{"arch": "unet", "model": "spectrogram enhancement model", "dataset": "songs of 200 made-up bird species, synthesised, often over outdoor noise", "train_examples": 39062, "gain_aug_db": 6, "noise_aug": 0.002, "n_mels": 64, "hop_length": 160, "input": "log_mel", "win_length": 512, "task": "enhancement", "loss": "charbonnier", "norm": "batchnorm", "hidden_act": "gelu", "pixel_unshuffle": 2, "widths": [48, 96, 144], "blocks_per_level": 3, "block": "basic", "attention": false, "upsampling": "nearest_conv", "init": "orthogonal", "residual_init": "scaled_by_depth", "optimizer": "adam_atan2", "learning_rate": 0.0016, "beta1": 0.9, "beta2": 0.99, "max_steps": 20200, "batch_size": 128, "epochs": 66.2, "lr_schedule": "wsd_sqrt", "decay_fraction": 0.4, "final_lr_fraction": 0.01, "warmup_steps": 1010, "weight_decay": 0.03}
Rows from block 10 of a small spectrogram enhancement model, named by matrix and row number. Rows with one number belong to one channel. Each number is 128 + 32 x the weight over its row's rms, rounded and kept within 0 to 255. All counts start at 0. Numbers have three digits each.
Before each channel's rows are labels from the 100 clips, of 14976, where the channel reaches its highest value: "band" is the frequency band that holds the peak; "responds to" is what is common among them. Only what is clearly more common there than usual is listed. The data: songs of 200 made-up bird species, synthesised, often over outdoor noise.
# convs0: first 3x3 conv (model.decb.0.2.convs.0.weight, 96x96x3x3, each kernel summed), inputs 0-95
# convs1: second 3x3 conv (model.decb.0.2.convs.1.weight, 96x96x3x3, transposed, each kernel summed), outputs 0-95

band: 4000 to 8000 Hz
responds to: white noise
convs0.67:114139112082174089147144067108176145154137203093140079151087082120085120106111134179053128140072094050103147103159146118162111157101087156153110161179180129144078097086165110127128142135130118090146074066098154134105134103118115061122105060122102133110122134105107128153114155120131142112
convs1.67:163082188084125112103121148140112120180107116171154143142096130146136142130116202161136153147174135182114174152192119140131093107152108136124167128137138106121119132153055211085173166115187170139110193112156104109174113170151078184145125139083122120112117109157119187151139154182123098093

band: 500 to 1000 Hz
responds to: white noise; wind
convs0.8:062148097114104055146136153116139125165180140105171162124143115125111180110139160176134144136056106125131149050161113128125077119126101145090132107089129099110110051109153125136127079102149108109122071097109129131156142140150130111148058011077113157146137129159087153152151108148117165148
convs1.8:148118120143117130098108109158113119118084087114114149152168200139182075130114130088127172123121153150134136123084138096148094150116153222126123083199109156100171151112110072176127094099131166153099174167126162135128095099087167127077121205190155161114132141086153106172112142078152091100

band: 4000 to 8000 Hz
responds to: white noise; thin (high-pass)
convs0.95:166149107158101129146127147156130120106056159157137056147135072156043117151166087165116135138162159112055130075120135126147123141113098094136156121077158093126129146113115154108172059118159114074122099103068128143115093157121193156061152094142141141138133154105158069124124096111147063106
convs1.95:132110098112102106128165191167074178210089115121114132091133168131172076107134190109108167154103128108160175139118131150144094111153151149122122078130121180101121135108071138112133131080171187152193161111157107144158162101123052098164064173121126148121079122109107086174150144148134108126

band: 2000 to 4000 Hz
responds to: white noise
convs0.19:100151091126089078137141154115150161131171167132177172090127076129123171105129135146118147131091115135083161058136124114119037123140058127106150060078120109114081066133114117086135053063152121119144070079077113136146157130122151087134134059090102134151149120133110143147144091124123144136
convs1.19:171083090115118107093132118148145104118094079122081131135108180099179086118100169076124167126114156152140132124091145087164099142119155178147091065135092172133131148114123084202148109099144132142121146154133150154086095107073153105067121207197149158160122136091119156166111132076174088089

band: 250 to 500 Hz
responds to: mains hum
convs0.4:103153118169087148105055131141140103061141077152073084182114153123112043160065184136118107187133132130127092175132124132166127111181157121118094153105170148101104124116136150115147184116115164134104095101165165098124125128116134139145085133109163075072143164138148124128142110086055142185
convs1.4:100167075109119092117154167151131155104102120138098107112180122138124188092071107160089122137059119163142160128167099217091127123157086113115142153158070092122190140076065111070108121127173126145154140137159116112195170112170157123059113129114097097157150122125152108124135095133085134095

band: 2000 to 4000 Hz
responds to: low song
convs0.5:119155116184140174120127130119104171109127142198147175135075091100142162129130145135109147136130134116123170107181116114138148177088151157113043146076141077128059094151186132140133061151070102154150144135119130073078115048135135109106074153091143106166131085097164096150151126142121151164
convs1.5:140103103120126123131138147150135097154157073069128144178171150171134133111132092118085116141172151139117082149107054148094143073150158118155184142108200134186128184114079085232141159133119103090086125093138154155118178134162153104120144122110077129095133161165148103124117069122105082105

band: 500 to 1000 Hz
responds to: white noise
convs0.9:134166099091171089119135160051169140071153149164125162115126154103143110125136164075144176167128152053111203109112173125000114138108086163122135132050107116135133106083100145107091116147102140109132114108136155130119129120154144124144124150130112163155155125147093150182091118124139140093
convs1.9:186132175148143153114080134140168133128136154124201136179161146148108108111112189126158136131144130157125084127146109143161116118149128174136168144178132096141106103130102157086202144144076156158085174167135111146164129125172129180133181126020163123169113130102104183139078186144154099140

band: 4000 to 8000 Hz; 0 to 250 Hz
responds to: white noise; thin (high-pass)
convs0.28:131062136164145062124162137152125143149090173120145147096110176130138161111153129128115105142121179112102106142130101106190146128131128126143143126138156158061195103177096164063144100147135156089073123188118162097131121134102132175158055201118090194109138133078128129101145091141195088127
convs1.28:120127162107168142127080073162166056120123128158112085129108110091131017155092093140189116098081121123122127149146185090118143154117123156159108119176122117172174166136184100149061129150103075106112157159099165127081094117136133121114173119229129128143125102119153135113124150145145137138

band: 500 to 1000 Hz
responds to: wind
convs0.36:091160103107096121090081124131117100160150109080136089102077088116144096079101079116118114135124096118109212152151119128151109163112127163165144096111101093160107121165107105083050095102153188128089130110123079132172106137125042174133116150176117113074127143037103093121087129125128146116
convs1.36:148113157150165082151192149162179101090114128103122167166118111142076173138112118120155090073144194143089078116135130128089177092147180077162133175139149143177156156157116158139134154169098120108104146161198143158100141168164158149113155088106106152137166170178171156087167097125181119142

band: 2000 to 4000 Hz
responds to: reverberation; text has "room"; text has "reverberant"; high song
convs0.38:150084124127163134112070172088157119134120094124087061118136126124125080143145096142155136149126158101103107155117136096102128044107083152175099152169149204144187101155137068157135175148145108119133084185099140046110168197116139127152114130094163166121085124153118118126146075137175147156
convs1.38:081155107105122117113133115113092126117123169147122091122117107123108185066083136164178129118049128121175177104211148149118121186148068129077099151095057061089126137148119113079076108139131105170155121133141118152129077094153180114116108126161166103141102098102095138116138166105085178127

band: 0 to 250 Hz; 250 to 500 Hz
responds to: white noise
convs0.31:126122100102060076139067101115120104120087139178096108079151132121063083091143133141098074095146122153159103113131120107167085098093135145129095086105116161079121148130115175174122092064178112154114101109124131151082111075130136122125060074161079116110150137185117141062129126083153179137
convs1.31:076145132186128119116165190096166117073119135087107167151113135160108198152147122102164151114105163115100175129107176177134105129143131031153105130124121146098098125136116128133059101118158166136134124143151092138194140145100116089147113149049182127167119157050083136142140128089175132140

band: 2000 to 4000 Hz
responds to: reverberation; low song; text has "room"; text has "reverberant"
convs0.30:083129118140150118135128179089105182123123147162109152081087171198161152072134118127126151142140095115163166098155159140081104120193122119117131126089140054081096137174105096131114172120100046107103103155142095144131131095123148130160143138100055156140113129124122100174125024155091094133
convs1.30:127169144201134116140071078125176112078127179142119116130146119163124077173089089120188137102137140093130119125131231124158125162126127149115074116176091181134106098135185124084125121137111157142170122173141138182090134112131169126162152138072181136133135126075117138125109093159199137169

band: 4000 to 8000 Hz
responds to: rumble; wind
convs0.75:154144100127114148145125132130138135087089077161118063121133123130008113136118057154134113090186136145128106124147143095172133160121096133085179117116165099137116105108144142052155083138165121113140122116081117149118084157081116058054151080103169148077140157131102086110116137086114154122
convs1.75:187122090079112062087131151132135094126057136121090132105134173083147096101123162082094145134101149171142139064104110134132124107134189107172058100092059178080124103112093141152091100106146092152137137119124111179119123108100146114080082150157134199181147184137123130146097129141137110090

band: 250 to 500 Hz; 500 to 1000 Hz
responds to: white noise
convs0.81:106134151104123097151138116107121167125151098100153123106105108115116062110105148190152116115065106111160131138118074116191098104092168183091076107155167122140149096158113124127090119108110064063086134093113085131063142096118079107107094062149129056134145088150108140141111181052132135106
convs1.81:128161148136109174128145143145120076132168131184141171136100130160158162140153072134098160167181103110156157184116109156157089129135104011137151094081208124159068113118130186163116111091151144107133120090125093102141168153133109150111171148057103091106145111112118114173096136130120089148

band: 2000 to 4000 Hz
responds to: clipping; text has "clipped"
convs0.32:155065147129145115136183137142136128134115113020119077143139116096070144029124154129144125124075145114098112105087080131147133079112162133113125153104161119168090095101096145127134085139076108060129114136133137115130150104198098134134102119163044096133131137176171150116144114126179095152
convs1.32:067132125101108138156124157131083184116103137108118089130048117087126081112156178087184145104087167109142144103153228049162116158101135167147170107125108140068136156170161085097128125123118122158161104154118135112091099120106097102178137154182183148161115122104096119134160168110135143156

band: 1000 to 2000 Hz
responds to: reverberation; text has "room"; text has "reverberant"
convs0.83:166163159113095131113025180154186121131119049109126096126114164159097106146099142154165167166165114130108152142126117179154085089138098136173068110126140184134085129153058116134114092099090094155152103122133084064183163105088129126114104170153101086096091142121107132160118148130155120131
convs1.83:160114132171159096147159135155172124157173129152156233154088139042147164123135097122132114148144086115107129117137183131168141109120097106156194133166117093122113124074175156198061183137166167116131151129116166116101126130125122124109150116078113125108165115056120160132187083121155142130

band: 1000 to 2000 Hz
responds to: stream
convs0.42:112087120134117104109100066095129108143059103130148077112159141091174120131061067156163154172173094111148111101146141152163134128135146138077120135031115181128112166073110129125129120135106126064164166131103152103148145120122152133162086137117120124039116122046147104153120113121174084131
convs1.42:092158148104128167159139098140100081072106138103140111154167142041112083108054110102170117106112141151138085088114155124076151132106140157131142144127109134038120159148101186092127124149143107161116133112133149164103124118102076180131085127151132175141165170154084135116084150182048176150

band: 250 to 500 Hz
responds to: mains hum
convs0.29:168145113112090110057106107085140114156172097147110106061120089118149094082112082137139114135133124098079176134160156086144115157070144117151139067100089136120122099110126114074085157096145168079134108149113068061138146144140074171126132176182058149098121121102063118110118127128175158135
convs1.29:135106129137161105109197153158160184101134105042100164163122100116078198132136179154155103081091187110145095098120164107135152122165131103115133173141106101148153134140147084114125181154133138125106116172190151169120117154175227143139101105096149121158103139129130138096120107084191163112

band: 4000 to 8000 Hz
responds to: muffled (low-pass)
convs0.10:134160136120090196097111102128138042153133112119152091145118091112136088115113124124113135157137133127145170116147190096170111164099143120134128116105176139110110055116149125101074149109075167098136123082108084157075085136098060074098156068155104100075129129092144057151158184083136134140
convs1.10:167120149113172093170148117136134039080113169155117154149106111112080152122112127129145080073128151142119127124185115172089186099166156084139107190094129126138154137160112176138109128182117083119136152175156131171089125151145125176111146096159117147123218154194168151068136118170125151138

band: 0 to 250 Hz
responds to: white noise
convs0.37:126027127119133093119141109120121095126099125142113034104163110111104148150135082178135121139123129103077150109167101108062139047078084134121123145100141113193099119056132089164126110145122068105138118142115150126118149134144155069128126088143074109101128106171122112115135054094111080148
convs1.37:089132148123118127093126096090072173093127186107141087110092109104128151076099126132087157116123169109185148132101135148131101165123158131072127103104119129063074086189130145074125161106143111164167139071141133168149058180091118175192109184102133128169095181112136109154134104164094137155

band: 1000 to 2000 Hz
responds to: clipping; text has "clipped"
convs0.64:109131088108173143120155118142137168112122153142161135149108092099089114155103107081099132146155110112083141143120076079026129120208162110067152113138154108137113182144134127182042121134151129098151123121099139120122128099132167157147111116177059099159092132170141133152126058061138174148
convs1.64:084130122190114109147117099120154118052144112075127128172174126131102169146097162111103120103155173107126111061150166122086128152113147153127111147064111147095075076139194076089154105139153133154166088138170104079165180124155135141151102123031167113096151159129161150120103121124099168158

band: 0 to 250 Hz
responds to: white noise
convs0.91:115161121052101044126087134133131138154187112150128136066111102092084099184091090140053097118108130148109096160093095135090086133107122101138097090102079126140113143098133152147081160066173110117120115128108161103070156084107137114105138078123084144149109121122138126092102050132101181144
convs1.91:071159083195113192108134162132120143098126064110140128176128153202122171123111171085114163111059168114127134132124127107126094151151123144136202121154130093116140166127133067085142172102106170149109083141138102079155114150137091076090116169137151138119076156047100107154135152103138149101

band: 2000 to 4000 Hz
responds to: clipping; text has "clipped"
convs0.66:177094088117149049144168116090119130130139107102119062071117154096130103071105095145123104132155087117150100154134048138152128056087114134104111144084095092138080123146066166115110106151071101109101135170113122150085097127168077165142095101179098122127134117157159155108136105056126116162
convs1.66:075174094132088167127116121057078111108136109140150085137094126171117123134084162141119173134100149133172162105162133095119084174103104127109125113033123113071105128166139109059135170093132098183110099081093070102121133143149070143168122163111167118147122122147113099163088171155073159151

band: 1000 to 2000 Hz
responds to: text has "over"; reverberation; text has "reverberant"; text has "room"
convs0.68:084057124150166091167105102088123142151119101088085101110126191126078089121169187144177117120150118128170133120158105100113130063114092122101119150111157137145102090091166115141107147148140079084125125175075141117142125114140056101169092033159120048166129146134100133116136112167101154138
convs1.68:084139102101122128088052164149114092093144146135118146144161157116137114112056088110083128112113118132120130136115170117134124157127094143101054122191115121074145107140154090084048088141150129141117117131132152158145106090114171122051098169167160119096110105044082110127056122173099122096

band: 500 to 1000 Hz; 1000 to 2000 Hz
responds to: low song
convs0.35:100124094112134078115107140072139084150126126131092118082146130125169068147123127168142163155142101138097185092118050134083111140100095080112149119050112103053122103130145112114091123113167109045107159124073134136151109166106074166139096147073103156164111129137100124170106068150092134164
convs1.35:124175159098116158107105105087105166114082139106149102172140133195071182080102167137177154104138176100141117077172181118119117171091130188113149160171106131106144123178124114119132148124097092194093132126166098136138087112175153096175114126126166173118122156132078138139154168199137181097

band: 4000 to 8000 Hz
responds to: white noise
convs0.65:124101065139140156077148102103121137129113131077085068095105120118151111086149129137153121161124074126120177099108083082112129173125058148152124118161165159124119159126125108131105162133144153144069091153033145142122137087126167160131086146193086096128136121097169087124120083034158130089
convs1.65:106151197163153149164133185165150065115166136174189186147141103145108117137101132157175127115135119120129116160200154173081120131155097093106133156133144090150099133185148182085121125145127190143168150150201148165104132155136110143154130111060146120070114092100112169123155161137126174172

band: 250 to 500 Hz
responds to: white noise
convs0.78:101122096063070067114145125091150121153136147122129111064136101071102138119147144124100123132031098151119154078140063127130054108081080146119084085096107123120120103077146148122108125078137109096144072066065115145130132117134140120124087043149096122128143100147126144127102100098111153150
convs1.78:104151127178102144103119092126150124090101098142108124117139185156177112123119160086106186133115145136142113146089132118118068163097135160098123075200124164105128137115126091064112123079122178169154133115175143072172094129070087123137115220162168125090080140053109108190146118125123119127

band: 2000 to 4000 Hz
responds to: reverberation; text has "room"; text has "reverberant"
convs0.45:150125124085106058124137122147106133108085126164078099097105059074105092077122118159174126144187134121134190155101136119130111140072078069118099119175116122094077116132168074079130150125161092110095108100076135187120102122121113159176126141115148132080162090115123153115206148130190130134
convs1.45:141103111127133092127111161168153155176139059098121140162188159162143148126135117127098117159153132175077102157114079180101139057132145149150178136164129149150171170082046152159141107129137141095107164117131178085178165111159124138111109135104058110116133165157143100131128044150108073089

band: 4000 to 8000 Hz
responds to: clipping; text has "clipped"; white noise
convs0.73:201104152146154103118130106132114131129133158095117120126112130108112160021132175126155128138142139119064071100014099091116124098122153146152136141121171083149095123148076131122126149137037151078114089154118109112086117106195136163136167096166092147081130158131140140124163137093113105134
convs1.73:075150082132099165123073090068096109067119159141132178096091120119139130127117137100125156119050113128161155121153150118160098185073090094115139109064115101077130105140201138084057118114149130166166086122093095086104090136113081118136153148144179131131111101088099155139144173110117172156

band: 2000 to 4000 Hz
responds to: low song; warble; first syllable: warble
convs0.52:052145168103042147056133086144111133099176094171180132105178108120103129186114072124079153117140145139072176111167124124135065148129104125134155070128104121165144106106144133131137084071127091127128136074122099136143066097130135134142114155118085175164144130149139193120132128151084165125
convs1.52:154123111199133140179158130122126126089116172140144115108159128094122064160145135127145138109072122096172100083108088146159132128140166149087103119153155144160134115164160110080102182127056100163154117169082158160023144179114166149158151133147144197100135158131157099133091101159124167184

band: 4000 to 8000 Hz
responds to: white noise
convs0.27:139173125116149080078118145113106172163114139135100093107121142154119115099138130112111120137109170156114138040149202132074116138070130179096084176089113110123112120116066180146134195149105121143109109154090079124154094152083161137136199107152067136051134134171153142116111111092116086163
convs1.27:104163115206146065134170159172185129099113152188098117093154124113147095152086107126110136126131119075143079150131088196113120126145142089122060114180092206162103132107159154155109104122116140136193152133101156159050145142097112112136110138074121150128139155084109090137155101151144138188

band: 1000 to 2000 Hz
responds to: harsh note; clipping; text has "clipped"; first syllable: harsh note
convs0.86:130109130098121142183114061148142154166116122104159112135127108156133129152136102129118088182087151114089063132131108135117110073231146084107158144074126168163094164083156136127129111142073127141158124173176194146104149063128140178131140102174144130075174087152098103110153081139180140114
convs1.86:176109116178103145144072124139097078135183069181148139169151116158111167146138131156159129136159128139115150116090211118209117121068107149156139116139083084066080119164087180122192137126131097119125108131098151077147161148129104180126159119047093082145121130132134161140122116134146094113

band: 1000 to 2000 Hz
responds to: crickets; clipping; text has "clipped"
convs0.59:083128120126104064124115134117113170138192108135095153104136142097087131145125153113104122099125098114110084132147108129128083098158118131155050111134141136130133139108142121131056158100117045145163117138140111144105154087125069130097101084145120012090132010160123167123145097131119156106
convs1.59:142106083163117142139176100141137113100114093172099106118112175082194106128080118077131157136120134145128128147086091089145103122121138140157138065125131143140124155092141082129146070097144150108155126132092163089100141124039131150071172192183142132167135146052136135167136116043116067131

band: 500 to 1000 Hz; 250 to 500 Hz
responds to: white noise; wind
convs0.0:136114059144107073152164153096162123174106141095129060140168069147078120140142139160119134147096142127124145096116105106177098109074099154073156108113112114110132056101148118103118068107094099105139060092101157128123164171145136110058067063151178100171154134154124110144108111114140125178
convs1.0:149134112160138149104144176180105126154094114184137140129090163132186056110104171117111167141081139143180200158121164092169086139166119169128073074147103134098128107112103099114155114094168188138107162170124094146097119133077114101066123194155140129134107093091100114174078153139160105110